config.yaml
image_size: 48
crop_scale_min: 0.8
text_encoder_width: 256
text_encoder_activation: "swiglu"
text_encoder_head_dim: 48
residual_init: "zero_last"
optimizer: "normuon"
adamw_lr_other_params: 0.0016
adamw_weight_decay_other_params: 0
Rows from block 8 of the image encoder of a small contrastive image-text model, named by matrix and row number. Rows with one number belong to one neuron. Each number is 50 + 10 x the weight over its row's rms, rounded and kept within 0 to 99. All counts start at 0. After the name is the row's rms in percent of the matrix's.
After each neuron's rows are labels from the 100 images, of 14976, where the neuron reaches its highest value: "top examples" is what is common among them. Only what is clearly more common there than usual is listed. The data: simulated telescope pictures of galaxies.
# fc1: MLP up (encoder.blocks.8.mlp.fc1.weight, 1024x256), inputs 0-85
# fc2: MLP down (encoder.blocks.8.mlp.fc2.weight, 256x1024, transposed), outputs 0-85

fc1.125 098:48 49 51 65 38 51 47 59 48 76 59 47 45 69 44 59 74 59 63 60 46 37 49 54 44 58 62 52 45 50 48 64 49 47 50 46 28 52 62 60 49 59 63 40 33 40 53 55 66 28 44 41 49 47 77 54 44 69 41 47 49 45 49 54 76 58 35 64 44 61 41 39 52 52 41 53 52 50 48 47 42 47 59 44 46 46
fc2.125 096:39 50 70 55 32 53 46 55 54 69 55 63 37 60 55 32 50 42 52 64 52 38 69 52 46 62 47 48 61 27 56 62 44 56 54 43 50 48 48 56 47 55 48 51 29 57 67 54 76 46 58 49 43 37 70 47 51 65 74 46 37 54 54 42 40 61 35 39 69 67 40 58 40 41 42 57 59 57 42 48 51 58 49 40 44 37
top examples: merging pair

fc1.366 100:29 31 32 40 64 43 46 65 48 56 56 52 54 43 50 58 51 50 46 67 62 51 52 56 58 48 43 52 51 65 49 72 56 58 57 39 43 43 58 52 43 40 57 52 39 55 50 53 42 50 45 50 71 32 59 44 66 64 52 43 34 31 39 41 55 36 41 48 54 60 41 50 45 53 48 59 58 66 50 52 35 39 61 64 47 36
fc2.366 088:60 53 55 69 62 59 43 65 54 55 39 42 42 64 55 40 31 54 48 53 38 38 47 58 40 60 53 31 56 29 52 47 43 62 61 48 46 52 54 63 59 59 47 58 40 47 49 46 44 45 42 57 34 52 60 57 36 40 41 40 30 57 36 56 58 49 52 64 53 64 23 54 42 39 44 67 48 60 41 46 51 52 48 44 47 36
top examples: merging pair; ring galaxy

fc1.241 095:51 45 49 46 63 40 54 72 49 44 50 58 51 30 46 45 73 69 61 43 45 51 49 34 34 50 44 42 40 49 61 77 37 38 76 52 39 58 39 48 65 53 60 59 59 56 42 58 76 61 54 48 60 60 57 42 32 57 64 47 66 54 45 50 65 39 59 57 46 62 64 57 52 41 49 57 57 41 55 40 49 39 40 40 43 52
fc2.241 066:53 66 52 46 56 32 35 54 32 50 59 43 50 61 47 59 37 50 52 59 46 52 50 59 49 56 52 42 46 45 44 43 69 59 35 44 31 40 49 51 47 60 32 40 36 64 76 52 49 39 60 30 44 60 54 51 59 43 39 33 46 42 64 59 38 21 48 44 29 43 44 59 58 60 52 47 62 58 60 66 62 47 53 57 33 57
top examples: lensed arc

fc1.565 103:60 63 51 55 62 52 32 27 54 47 66 43 43 51 58 34 53 67 44 42 56 59 60 43 45 28 63 41 39 65 58 75 60 50 53 44 45 56 55 66 51 48 57 40 50 55 65 49 49 34 53 36 52 46 42 50 50 46 38 44 49 41 45 56 35 38 72 42 60 59 59 32 49 49 37 40 47 32 55 44 40 37 61 52 46 48
fc2.565 103:67 57 47 46 55 54 60 42 60 80 46 40 69 49 37 61 37 51 44 50 38 61 43 71 64 53 49 48 52 71 45 48 46 58 63 54 33 42 49 54 63 60 54 59 60 52 50 50 40 32 56 63 50 49 42 62 52 47 50 43 55 61 60 35 31 44 42 37 55 45 50 46 39 52 47 50 50 48 55 45 56 38 53 48 53 59
top examples: bright star with spikes; flattened elliptical; two-armed spiral

fc1.496 101:50 51 54 52 52 46 50 68 47 58 65 40 57 68 51 49 61 44 57 49 42 47 47 36 57 41 59 56 48 56 39 56 66 49 55 41 43 50 40 49 60 49 70 40 48 43 41 48 46 30 34 49 47 45 41 46 66 48 33 43 48 38 47 56 48 51 72 48 50 48 49 56 48 49 38 77 46 49 46 37 50 62 45 54 45 42
fc2.496 091:44 42 69 58 58 45 32 50 51 59 41 54 40 52 40 52 54 50 52 71 61 48 50 52 37 61 41 55 48 47 61 53 43 71 56 41 53 50 64 49 55 67 37 58 51 51 50 62 45 46 46 59 69 41 48 35 47 49 67 45 48 53 53 50 41 59 54 56 33 54 58 62 50 35 53 59 47 50 45 38 26 64 65 20 49 49
top examples: lensed arc

fc1.509 095:53 44 44 48 61 52 70 57 44 46 29 60 49 57 84 53 32 37 46 35 39 62 44 47 36 57 45 43 62 64 53 44 52 58 26 47 45 58 43 54 49 69 56 63 61 56 34 70 57 61 54 39 39 50 37 52 41 42 44 59 61 49 57 36 46 73 53 46 48 43 54 62 38 62 64 44 52 44 57 56 59 49 50 48 45 45
fc2.509 127:34 54 64 51 52 63 72 59 53 49 54 41 34 41 62 41 47 57 69 61 42 38 47 43 47 40 54 39 47 67 52 53 60 51 51 49 48 51 39 35 53 53 49 59 57 37 34 53 38 56 54 53 58 48 45 69 50 42 60 43 50 47 49 55 40 46 40 48 68 45 60 54 37 45 58 61 66 48 41 26 59 39 51 46 45 62
top examples: flattened elliptical; small

fc1.504 098:51 52 31 48 56 53 47 48 52 44 29 64 63 54 47 44 34 61 31 72 46 65 47 56 58 54 56 43 56 42 70 54 41 54 69 63 58 45 54 52 54 35 50 49 70 46 42 64 48 32 46 43 54 52 44 42 63 37 35 56 49 46 57 52 58 59 29 53 54 43 66 60 59 52 61 53 40 42 44 49 55 43 37 62 46 45
fc2.504 112:37 57 56 43 46 40 66 51 55 42 52 33 63 51 48 40 68 80 51 50 48 49 51 53 53 55 50 58 65 25 58 48 50 43 60 41 57 51 60 58 38 55 45 39 54 65 66 58 32 80 56 32 61 55 40 46 57 72 49 44 58 55 40 49 52 56 39 44 35 50 57 52 47 53 49 44 61 30 65 52 54 65 35 42 62 56
top examples: round elliptical

fc1.59 098:43 58 36 37 55 52 48 51 63 49 38 48 40 56 49 42 43 49 55 51 42 41 49 35 47 51 55 52 75 37 36 63 51 66 37 65 40 33 58 54 71 57 62 48 66 46 59 72 51 48 41 58 46 59 48 66 73 66 60 74 46 33 45 64 40 39 59 56 63 41 49 32 54 47 46 56 64 38 50 56 56 61 50 61 51 33
fc2.59 086:52 43 65 40 36 35 53 45 36 51 28 42 61 58 54 46 58 42 40 47 44 27 54 43 40 55 35 58 45 49 72 43 41 42 63 73 48 43 32 51 51 46 42 57 69 58 42 48 67 33 59 35 55 51 45 44 54 40 58 36 54 40 36 51 54 36 41 55 49 67 50 62 29 54 44 43 47 56 54 60 56 48 66 41 53 59
top examples: flattened elliptical

fc1.765 089:34 57 58 45 44 70 40 50 28 33 48 37 52 39 56 60 59 66 37 49 39 50 43 39 58 60 58 38 35 36 73 68 65 59 28 60 43 57 53 48 54 51 69 39 42 37 51 58 65 38 58 39 41 32 51 48 46 58 49 51 36 53 34 28 66 45 57 54 47 57 58 55 54 35 39 54 49 53 56 39 42 46 53 51 54 51
fc2.765 087:31 54 62 47 42 49 50 54 50 51 41 63 41 41 60 49 52 47 64 32 35 46 43 66 48 52 46 59 54 49 44 53 65 61 45 32 32 62 51 59 68 39 50 78 56 45 34 65 44 54 54 67 47 46 69 53 45 31 58 53 48 53 56 47 49 50 35 44 69 50 53 27 57 54 52 46 57 62 56 67 75 62 65 31 31 65
top examples: barred spiral; winding: clockwise outward; tilted; winding: anticlockwise outward

fc1.378 099:46 44 41 54 40 58 44 54 24 58 53 42 56 51 45 67 57 57 61 41 51 48 36 24 48 59 29 49 57 48 62 46 46 57 47 68 59 47 47 53 50 58 57 45 42 61 52 46 58 58 42 46 48 44 51 25 45 51 40 53 37 54 62 81 59 59 72 48 54 34 60 37 53 49 49 37 39 55 47 48 39 39 52 43 60 39
fc2.378 096:44 50 39 53 52 48 47 44 51 50 36 54 41 63 30 43 49 38 45 46 47 43 54 44 50 46 60 49 45 49 51 43 57 51 50 35 67 43 39 47 44 65 51 49 46 56 36 52 46 54 40 49 50 29 46 52 62 47 49 28 46 65 57 55 50 40 56 65 47 32 37 39 54 45 51 42 52 54 62 54 40 45 72 49 46 63
top examples: star cluster

fc1.389 104:57 37 50 51 50 53 62 45 38 64 56 52 56 39 38 28 68 54 39 50 54 46 37 47 54 72 47 61 37 59 56 52 43 52 38 53 38 51 43 58 63 47 74 53 57 61 34 49 52 40 35 51 70 29 62 50 35 48 56 46 39 52 61 59 56 68 48 39 38 49 67 54 54 29 50 37 59 36 54 36 34 59 51 60 61 39
fc2.389 080:69 47 29 65 57 35 60 62 50 60 58 44 37 49 49 67 56 46 72 41 41 51 31 29 49 32 51 47 57 57 26 58 25 37 54 62 57 53 44 44 59 66 39 46 40 49 45 46 52 40 54 38 48 38 55 56 60 52 51 59 43 45 50 59 53 58 50 48 50 59 44 63 53 56 48 63 32 55 51 46 58 51 47 49 61 57
top examples: edge-on disc

fc1.231 099:42 42 29 53 75 63 52 28 43 44 56 47 59 35 64 54 50 48 46 49 39 44 46 36 44 48 49 54 48 51 43 46 52 57 52 37 42 53 32 59 44 50 28 54 45 40 51 41 64 59 47 33 43 43 57 29 44 62 53 45 34 65 62 66 52 68 54 40 50 33 35 51 61 64 42 39 31 62 35 51 63 50 50 36 51 51
fc2.231 081:73 54 40 41 41 51 57 56 55 60 65 60 44 43 25 53 63 55 58 32 47 47 64 30 47 38 52 52 50 47 47 41 50 53 63 50 58 63 46 57 45 51 44 29 61 67 49 53 35 41 47 41 44 46 57 40 44 55 56 60 49 29 58 43 52 53 52 61 47 56 51 53 54 25 49 59 61 44 65 64 37 65 43 52 65 32
top examples: star cluster; small

fc1.621 109:49 44 49 56 77 45 57 48 64 53 44 27 52 78 23 43 38 52 38 41 38 40 55 55 47 56 43 49 76 51 61 54 56 55 57 44 40 38 60 71 33 39 56 50 41 60 67 64 45 34 44 49 55 52 44 51 52 54 31 57 42 39 51 43 49 58 44 58 51 50 73 63 61 44 48 57 62 36 54 49 65 44 39 47 56 34
fc2.621 146:47 59 58 41 47 49 49 69 39 53 34 56 55 50 59 49 44 57 56 39 43 46 28 72 40 39 59 49 43 36 46 41 47 66 80 55 52 34 62 67 36 63 58 52 50 49 48 41 48 52 48 38 46 49 47 71 61 44 57 48 30 32 36 62 53 48 47 64 45 43 65 53 53 43 58 67 70 51 41 45 41 61 41 52 60 58
top examples: round elliptical

fc1.184 103:49 46 57 24 48 49 47 33 69 33 44 55 59 51 44 49 84 59 52 63 54 49 41 52 49 60 55 59 55 59 47 54 55 57 40 50 74 41 49 31 46 45 27 34 57 51 53 55 45 45 52 54 42 56 43 66 55 49 44 38 44 38 52 56 61 49 56 40 57 62 41 52 50 37 38 59 28 50 39 35 51 59 61 57 48 46
fc2.184 105:48 53 53 49 52 65 39 54 40 60 46 57 61 43 49 41 48 55 40 51 42 77 58 57 38 43 59 48 54 56 47 64 29 48 56 45 43 54 63 56 57 54 44 51 61 52 41 38 38 53 45 59 66 67 46 55 57 46 33 58 44 56 46 69 55 51 50 55 50 43 52 39 49 68 70 58 48 55 63 45 62 40 48 34 49 40
top examples: many-armed spiral; winding: clockwise outward

fc1.14 103:27 49 39 50 50 54 64 54 54 65 50 33 44 74 45 54 55 46 54 46 61 57 42 59 38 53 42 37 51 49 35 39 72 49 71 56 40 41 49 50 52 62 35 56 39 47 41 64 54 51 45 45 58 39 35 54 46 31 41 59 58 51 46 54 52 45 43 50 57 37 38 50 41 66 41 49 59 53 52 64 54 59 57 64 34 28
fc2.14 090:50 49 53 31 68 39 48 57 47 52 51 43 55 41 62 60 44 40 54 43 49 40 55 48 55 49 64 55 54 44 57 41 42 34 61 39 40 36 70 47 45 42 62 43 45 38 42 36 42 62 40 71 51 59 63 69 36 58 42 56 53 51 54 45 46 50 41 76 48 53 31 53 38 45 55 43 63 50 50 47 61 34 37 60 54 42
top examples: round elliptical; small; flattened elliptical

fc1.611 102:49 42 49 61 64 55 44 61 39 56 42 63 16 59 51 76 47 56 46 64 60 51 49 44 34 47 48 49 57 31 52 45 49 63 69 31 53 51 30 28 60 39 55 31 47 53 59 51 58 53 40 47 60 43 41 49 44 40 69 62 53 56 65 59 57 41 75 42 65 42 56 50 58 39 42 51 61 56 45 72 49 53 53 45 33 57
fc2.611 067:57 37 34 54 49 46 44 40 39 55 45 41 33 48 43 43 47 35 66 60 56 32 44 56 49 39 58 32 37 46 56 49 46 61 39 47 65 47 31 52 34 61 71 61 53 58 48 51 45 32 45 59 43 64 57 37 53 57 22 50 54 58 43 40 41 50 56 58 40 51 58 57 43 63 39 48 52 41 50 57 36 49 29 50 48 48
top examples: star cluster

fc1.246 102:55 55 49 41 39 43 72 53 32 58 39 52 51 44 46 44 60 52 54 48 24 47 61 56 57 50 49 49 53 31 47 39 53 49 54 42 56 41 57 53 53 48 50 65 78 41 54 72 56 50 50 46 52 36 46 37 39 44 41 51 49 52 51 49 38 58 60 59 49 44 42 43 47 31 55 58 60 63 46 74 61 71 50 54 45 54
fc2.246 103:46 43 46 36 53 49 55 43 39 46 44 42 52 60 42 66 72 51 66 45 46 41 64 42 62 57 63 40 44 38 51 60 63 43 50 39 48 42 55 53 46 50 49 45 63 43 47 67 45 57 55 37 55 56 71 59 49 41 60 39 35 49 27 34 45 51 28 56 54 44 40 51 46 55 57 39 55 68 42 55 45 39 60 62 50 69
top examples: bright star with spikes; barred spiral; round elliptical; tilted

fc1.598 094:42 35 58 46 40 46 52 57 70 59 45 61 54 53 54 50 39 51 56 47 34 37 60 43 45 39 64 55 59 38 47 42 45 52 44 38 30 31 22 55 47 56 61 43 61 43 49 66 51 40 45 22 54 47 57 56 58 40 34 63 55 33 54 39 46 53 64 54 62 47 48 46 66 36 52 53 45 46 40 55 54 41 52 59 51 44
fc2.598 137:37 46 60 49 62 61 34 50 41 46 58 58 56 35 64 55 38 45 50 43 48 66 40 43 43 52 35 58 67 60 38 52 50 50 29 56 58 67 44 53 60 43 44 54 50 41 63 46 53 58 48 36 63 55 37 59 44 62 39 65 41 46 26 49 53 46 25 64 64 56 36 34 49 52 44 48 37 58 47 40 36 42 45 38 47 50
top examples: flattened elliptical

fc1.359 096:37 67 46 65 44 42 61 32 38 34 45 43 74 60 42 47 54 49 61 64 52 50 63 44 46 42 47 44 54 57 61 55 38 50 53 36 51 64 34 36 37 52 62 55 53 54 39 62 49 44 56 56 51 73 56 47 47 49 51 56 54 57 37 49 32 66 53 60 47 48 40 70 52 60 39 56 36 60 54 43 45 47 29 48 49 40
fc2.359 089:64 46 51 63 41 52 56 44 40 53 31 34 34 38 59 37 58 41 48 33 62 67 44 65 56 62 55 54 46 65 54 57 33 44 37 60 63 49 37 51 60 53 64 41 30 43 35 39 57 57 43 62 44 68 46 48 50 48 49 49 48 45 51 68 50 42 67 44 57 61 61 46 45 65 59 54 35 54 46 45 50 40 52 47 45 56
top examples: bright star with spikes; round elliptical

fc1.759 101:56 56 38 36 43 38 59 39 49 35 42 49 52 39 40 60 53 52 67 55 50 55 71 57 43 51 43 51 50 54 58 58 54 55 57 19 42 52 62 50 54 41 54 52 64 36 36 55 41 46 67 32 50 63 66 63 52 48 26 59 51 55 69 38 54 65 72 35 33 67 39 62 63 37 69 48 51 56 59 52 47 34 42 52 64 48
fc2.759 103:33 53 44 67 41 56 58 54 40 51 62 59 29 34 28 36 38 57 52 50 66 55 43 49 50 46 55 64 44 49 51 66 39 34 43 44 55 47 68 58 55 57 57 45 54 50 67 53 47 73 41 61 45 45 52 56 52 53 40 36 50 48 52 45 49 52 41 51 50 39 55 54 42 47 43 37 55 52 63 60 33 54 30 54 53 41
top examples: barred spiral; small; tilted; winding: anticlockwise outward

fc1.404 110:39 51 59 46 40 26 63 62 49 45 55 48 37 57 45 44 35 48 46 51 50 48 46 40 57 66 36 43 58 43 54 49 81 42 41 49 50 64 53 59 58 49 52 33 55 56 46 53 49 50 50 38 48 45 55 43 41 59 48 44 34 39 49 65 75 57 57 47 62 45 63 53 60 46 38 51 51 45 44 67 48 39 61 30 60 64
fc2.404 086:37 40 32 41 34 46 44 57 53 56 48 63 39 60 63 58 43 47 66 54 51 57 47 56 51 55 49 30 68 45 40 46 56 74 49 36 68 51 57 46 60 43 38 36 56 33 55 57 39 38 37 70 64 34 63 58 65 44 46 57 57 31 39 29 33 32 53 53 64 38 56 45 54 56 58 47 66 39 47 50 41 46 52 42 26 45
top examples: many-armed spiral; winding: anticlockwise outward; winding: clockwise outward; tilted

fc1.128 100:42 45 63 39 41 53 53 72 67 48 64 37 61 34 46 47 48 56 58 51 51 55 49 62 63 57 39 70 58 59 54 66 37 59 43 57 65 51 33 48 65 48 56 62 44 36 59 49 64 46 26 64 58 55 54 56 58 57 36 40 43 39 46 58 60 70 48 41 55 49 59 56 53 43 58 47 52 36 44 62 61 43 36 24 36 60
fc2.128 086:55 63 51 49 72 64 50 16 42 45 36 42 47 38 45 23 53 38 56 60 54 57 48 41 46 62 44 42 58 36 41 60 56 49 43 38 60 41 56 52 61 47 56 46 57 49 47 43 44 51 37 43 55 45 49 54 49 44 37 58 59 50 44 58 39 36 31 44 49 57 54 41 49 56 27 53 55 53 31 37 57 32 67 55 55 50
top examples: merging pair

fc1.243 100:70 42 56 40 39 39 48 40 39 51 36 37 37 57 45 46 44 53 53 57 34 54 49 61 41 45 51 55 46 68 50 50 47 39 54 61 43 49 34 18 54 52 58 55 71 55 45 64 52 44 36 27 46 62 38 46 46 50 45 46 67 58 50 47 36 43 32 58 50 39 41 49 60 48 49 54 55 41 61 59 60 55 55 46 38 58
fc2.243 093:51 42 46 53 35 32 49 51 51 49 62 40 47 30 60 46 58 51 58 42 49 63 45 52 32 38 36 61 44 47 41 57 48 40 48 63 55 49 40 46 51 58 48 32 43 50 48 47 39 63 54 42 61 60 38 65 48 41 36 54 49 59 56 52 36 45 61 53 42 54 47 51 54 53 38 43 33 51 43 45 75 48 48 53 68 33
top examples: bright star with spikes; edge-on disc; lensed arc; kind: star cluster

fc1.23 097:46 25 37 45 52 64 49 49 50 69 48 31 45 24 47 59 50 57 46 60 42 68 48 37 35 45 47 62 69 52 34 35 49 46 48 45 54 43 59 53 48 49 40 51 68 48 60 60 43 37 51 54 59 48 69 47 40 52 34 75 52 70 62 40 53 66 69 42 43 59 42 54 60 34 52 55 61 39 46 45 44 43 52 46 71 38
fc2.23 107:43 63 35 56 43 73 54 56 45 53 63 39 37 39 37 44 65 65 49 49 37 54 39 59 48 57 64 51 54 43 64 43 48 46 30 43 62 32 53 39 49 67 54 63 52 46 68 39 47 41 49 51 60 49 72 56 41 59 44 67 48 60 38 55 46 49 55 45 53 46 40 65 36 49 62 32 39 46 49 62 28 52 35 50 59 49
top examples: edge-on disc

fc1.429 109:35 48 52 61 49 57 46 54 62 54 51 40 45 46 50 46 53 40 49 36 38 64 47 48 59 61 57 53 49 61 25 44 51 52 45 29 47 45 62 54 60 48 62 46 46 63 76 70 34 61 34 49 35 38 36 64 35 35 32 37 44 69 37 47 61 49 54 45 58 45 60 71 43 62 49 42 57 56 40 57 65 55 62 42 35 46
fc2.429 095:54 39 43 41 50 59 35 37 53 52 43 61 53 53 15 61 44 53 52 64 47 63 50 55 38 44 49 45 40 57 47 54 59 47 32 59 36 64 66 37 69 46 62 25 57 27 60 50 48 40 58 37 37 60 30 40 54 54 52 45 49 44 60 59 44 50 59 40 66 46 55 52 46 63 38 55 58 36 39 48 43 46 56 21 56 67
top examples: flattened elliptical; two-armed spiral; round elliptical

fc1.75 092:38 36 46 49 58 60 45 42 42 56 57 56 43 63 50 46 46 49 61 54 53 42 53 52 50 41 38 57 54 40 43 52 70 45 41 58 51 54 57 57 47 60 33 76 56 50 51 53 56 44 46 38 43 52 48 57 57 51 46 53 39 30 57 52 48 62 48 51 61 45 27 53 37 83 58 60 59 58 58 48 55 63 51 54 42 42
fc2.75 071:60 53 53 56 61 43 50 33 58 33 58 54 51 46 43 55 59 53 42 32 35 41 57 52 49 45 60 41 41 54 52 57 45 35 57 47 61 63 52 38 61 52 52 57 58 54 54 33 30 41 48 37 42 53 60 46 47 32 47 49 48 39 63 29 55 65 48 46 38 46 60 51 74 43 47 59 61 31 45 52 65 41 55 58 46 52
top examples: barred spiral; tilted; winding: anticlockwise outward; ring galaxy

fc1.349 098:29 46 44 51 37 50 54 46 45 44 42 61 50 24 57 38 53 57 68 39 54 39 44 39 54 59 45 46 50 50 44 44 43 60 36 40 42 58 45 39 36 57 64 33 43 51 31 52 42 56 48 55 39 54 61 53 43 35 56 32 38 55 46 57 42 52 66 45 48 43 61 51 65 66 55 49 53 38 57 51 68 35 48 57 54 68
fc2.349 105:60 59 62 48 68 56 56 46 41 55 35 57 72 52 52 52 53 60 45 36 49 66 39 49 51 33 52 52 43 53 64 33 44 44 44 48 45 68 42 50 54 52 44 57 56 35 48 37 46 39 38 44 41 39 67 51 39 53 53 65 54 47 63 59 62 77 50 36 56 44 62 60 58 58 24 45 37 41 35 75 54 56 47 48 53 39
top examples: star cluster

fc1.85 103:44 67 44 45 73 49 38 31 50 35 42 41 45 38 44 56 63 67 52 57 49 44 61 54 53 42 49 37 54 34 53 43 38 27 47 44 58 41 68 60 45 55 46 61 36 43 56 49 61 49 57 51 52 53 54 63 37 53 59 62 40 51 39 65 49 41 64 45 54 64 48 59 68 37 52 56 39 48 47 35 75 51 39 43 44 52
fc2.85 113:40 35 64 55 28 47 47 42 39 55 55 57 51 43 58 47 40 45 57 44 73 53 53 62 31 52 28 62 46 53 60 43 62 47 57 37 72 56 46 47 67 31 47 63 65 64 42 40 73 39 69 51 49 62 45 54 42 34 31 34 44 30 48 53 55 52 76 51 62 45 46 52 30 60 63 53 48 53 52 40 36 49 26 64 59 33
top examples: flattened elliptical

fc1.31 100:48 56 66 61 45 46 54 39 46 47 52 45 44 53 50 61 57 48 44 49 71 66 62 41 48 58 56 56 52 54 60 56 38 59 51 68 44 51 38 52 60 71 60 54 54 38 53 54 56 41 51 52 48 54 56 43 50 62 49 49 40 52 39 51 53 59 55 43 42 47 61 34 36 73 56 69 60 42 61 51 38 42 40 46 54 51
fc2.31 097:37 53 46 57 47 50 50 30 49 39 71 47 60 69 50 39 52 48 47 52 47 68 51 41 49 42 64 32 47 59 49 51 38 40 41 42 65 38 59 68 55 70 42 60 53 65 41 50 35 47 38 50 35 40 61 49 51 36 53 47 52 62 44 30 46 36 43 55 43 49 72 40 53 48 53 57 34 56 41 51 52 60 69 81 55 53
top examples: round elliptical

fc1.20 110:52 37 54 52 55 55 60 45 35 45 54 52 54 40 51 61 54 42 50 53 58 64 52 63 47 53 41 57 60 51 65 39 49 50 58 46 59 51 65 48 47 47 44 57 57 34 54 61 57 32 51 71 57 51 73 59 36 63 35 71 50 64 45 40 49 73 74 51 51 54 38 32 45 38 55 41 61 56 53 58 46 47 53 70 48 58
fc2.20 123:38 52 51 67 40 52 62 46 39 60 63 37 49 40 45 50 37 49 52 48 54 52 54 59 36 45 43 70 50 49 58 50 42 45 64 26 47 58 50 42 45 56 70 54 69 43 53 53 58 65 69 78 52 44 64 64 30 73 51 44 43 60 40 31 51 52 62 54 46 47 39 35 49 35 39 38 32 53 67 54 34 49 54 52 65 51
top examples: barred spiral; bright star with spikes; tilted; winding: clockwise outward

fc1.708 113:49 68 51 37 44 39 60 43 39 40 31 50 51 51 37 51 60 48 50 65 48 48 38 44 46 49 62 62 55 60 69 56 39 29 57 42 67 47 52 44 57 63 55 45 54 45 52 54 55 45 40 50 43 68 52 43 40 29 43 71 46 50 56 48 48 75 33 52 43 33 53 61 32 49 69 56 44 40 44 49 46 35 47 53 52 34
fc2.708 128:57 66 60 62 52 52 44 41 45 37 48 43 37 49 54 25 48 68 49 57 37 67 48 48 58 50 45 58 52 65 61 48 39 62 46 40 69 34 38 54 40 47 49 34 48 52 53 52 49 60 58 54 56 52 51 44 64 36 57 54 34 45 45 50 60 42 43 44 57 38 59 42 44 46 65 51 49 40 52 43 46 48 46 68 54 47
top examples: round elliptical

fc1.638 096:49 50 42 55 28 60 56 57 47 44 52 59 48 47 40 48 53 37 48 42 66 44 55 54 47 57 36 52 32 52 58 41 47 67 50 39 44 43 56 40 51 54 41 53 61 46 34 58 71 47 58 24 54 57 36 58 49 38 33 52 47 58 39 40 61 52 65 50 33 53 41 33 60 54 51 44 43 39 43 64 34 58 52 36 48 50
fc2.638 111:50 69 51 51 31 34 61 44 45 68 32 41 43 44 51 47 63 67 36 57 62 44 50 44 54 48 42 44 52 33 47 43 54 56 57 73 58 46 68 50 43 47 52 62 48 53 49 43 44 56 59 53 43 52 57 49 47 30 42 43 22 24 60 43 62 40 60 52 57 54 45 44 57 54 52 70 57 46 40 46 54 47 55 40 52 66
top examples: flattened elliptical

fc1.532 103:49 50 43 62 69 49 61 44 24 51 44 46 49 54 37 54 43 52 63 46 37 50 60 51 46 51 40 41 55 46 75 51 49 50 55 56 44 49 45 59 40 33 69 61 67 47 36 53 42 47 74 67 38 34 41 62 38 42 48 71 46 51 56 27 38 53 44 66 58 46 36 55 53 58 49 42 49 70 56 65 45 47 46 53 26 64
fc2.532 104:46 51 54 47 57 22 48 47 43 42 41 59 44 51 36 44 64 56 66 31 19 57 52 55 33 39 53 58 56 31 56 57 57 55 36 51 54 59 53 41 73 52 47 59 55 40 39 41 61 61 50 61 41 36 56 69 40 53 36 36 41 47 47 51 46 64 36 52 61 39 47 57 45 50 41 46 58 60 44 64 64 49 50 37 45 56
top examples: barred spiral; winding: clockwise outward; tilted

fc1.529 105:54 37 39 39 58 62 56 42 49 48 54 55 59 49 44 43 45 45 41 32 42 61 34 47 49 55 46 55 54 35 34 41 73 60 31 41 40 47 39 55 46 48 67 50 68 44 56 55 45 35 34 61 72 47 46 48 55 40 53 45 51 52 40 62 43 35 54 36 49 54 28 44 53 48 22 42 66 59 56 58 63 55 58 59 41 58
fc2.529 103:34 31 50 61 63 48 45 39 62 35 58 37 70 35 52 57 44 61 59 47 47 34 35 45 45 27 36 66 47 62 42 31 45 43 38 54 52 58 72 41 74 63 48 42 47 49 49 43 39 53 57 59 53 28 41 68 57 55 44 34 44 49 44 34 55 64 47 46 50 50 55 58 58 68 49 40 34 54 52 59 52 54 62 56 55 25
top examples: round elliptical

fc1.420 097:36 49 56 67 58 39 44 46 41 48 39 64 44 46 50 72 46 63 33 45 46 59 48 38 58 54 59 55 28 52 48 61 42 61 66 55 57 46 59 43 44 37 51 25 44 65 47 57 50 44 53 56 35 39 64 55 37 64 50 66 36 53 30 66 62 52 46 49 38 44 51 48 66 50 35 34 65 39 54 41 39 64 62 59 31 58
fc2.420 102:65 53 71 34 42 56 62 53 61 49 50 71 18 54 32 55 77 41 53 61 35 44 41 47 48 34 48 65 52 42 52 63 53 56 76 46 61 43 54 36 40 35 51 55 41 46 56 41 58 47 61 50 40 60 35 56 41 44 41 37 49 59 62 46 45 45 36 56 39 37 39 43 53 52 51 53 53 61 47 49 44 53 45 45 45 44
top examples: round elliptical; flattened elliptical

fc1.123 106:52 54 66 48 37 63 69 49 47 71 49 33 34 48 53 38 47 43 40 43 63 46 34 41 57 62 42 35 45 56 54 58 51 57 43 50 69 58 47 60 47 52 53 46 64 66 39 47 34 38 38 52 53 53 52 38 44 42 62 42 62 51 53 54 63 57 69 32 46 49 44 58 52 49 32 48 61 61 59 68 32 62 47 54 68 49
fc2.123 107:69 31 47 35 43 45 64 66 36 48 61 47 52 60 48 60 47 53 56 49 36 46 68 69 53 30 67 60 41 55 41 42 53 54 57 37 45 45 54 54 61 41 34 52 53 43 51 41 50 52 26 63 42 27 56 47 55 59 45 44 54 66 52 47 44 42 48 60 47 42 45 55 43 49 65 33 61 43 50 48 62 52 38 72 49 32
top examples: star cluster; many-armed spiral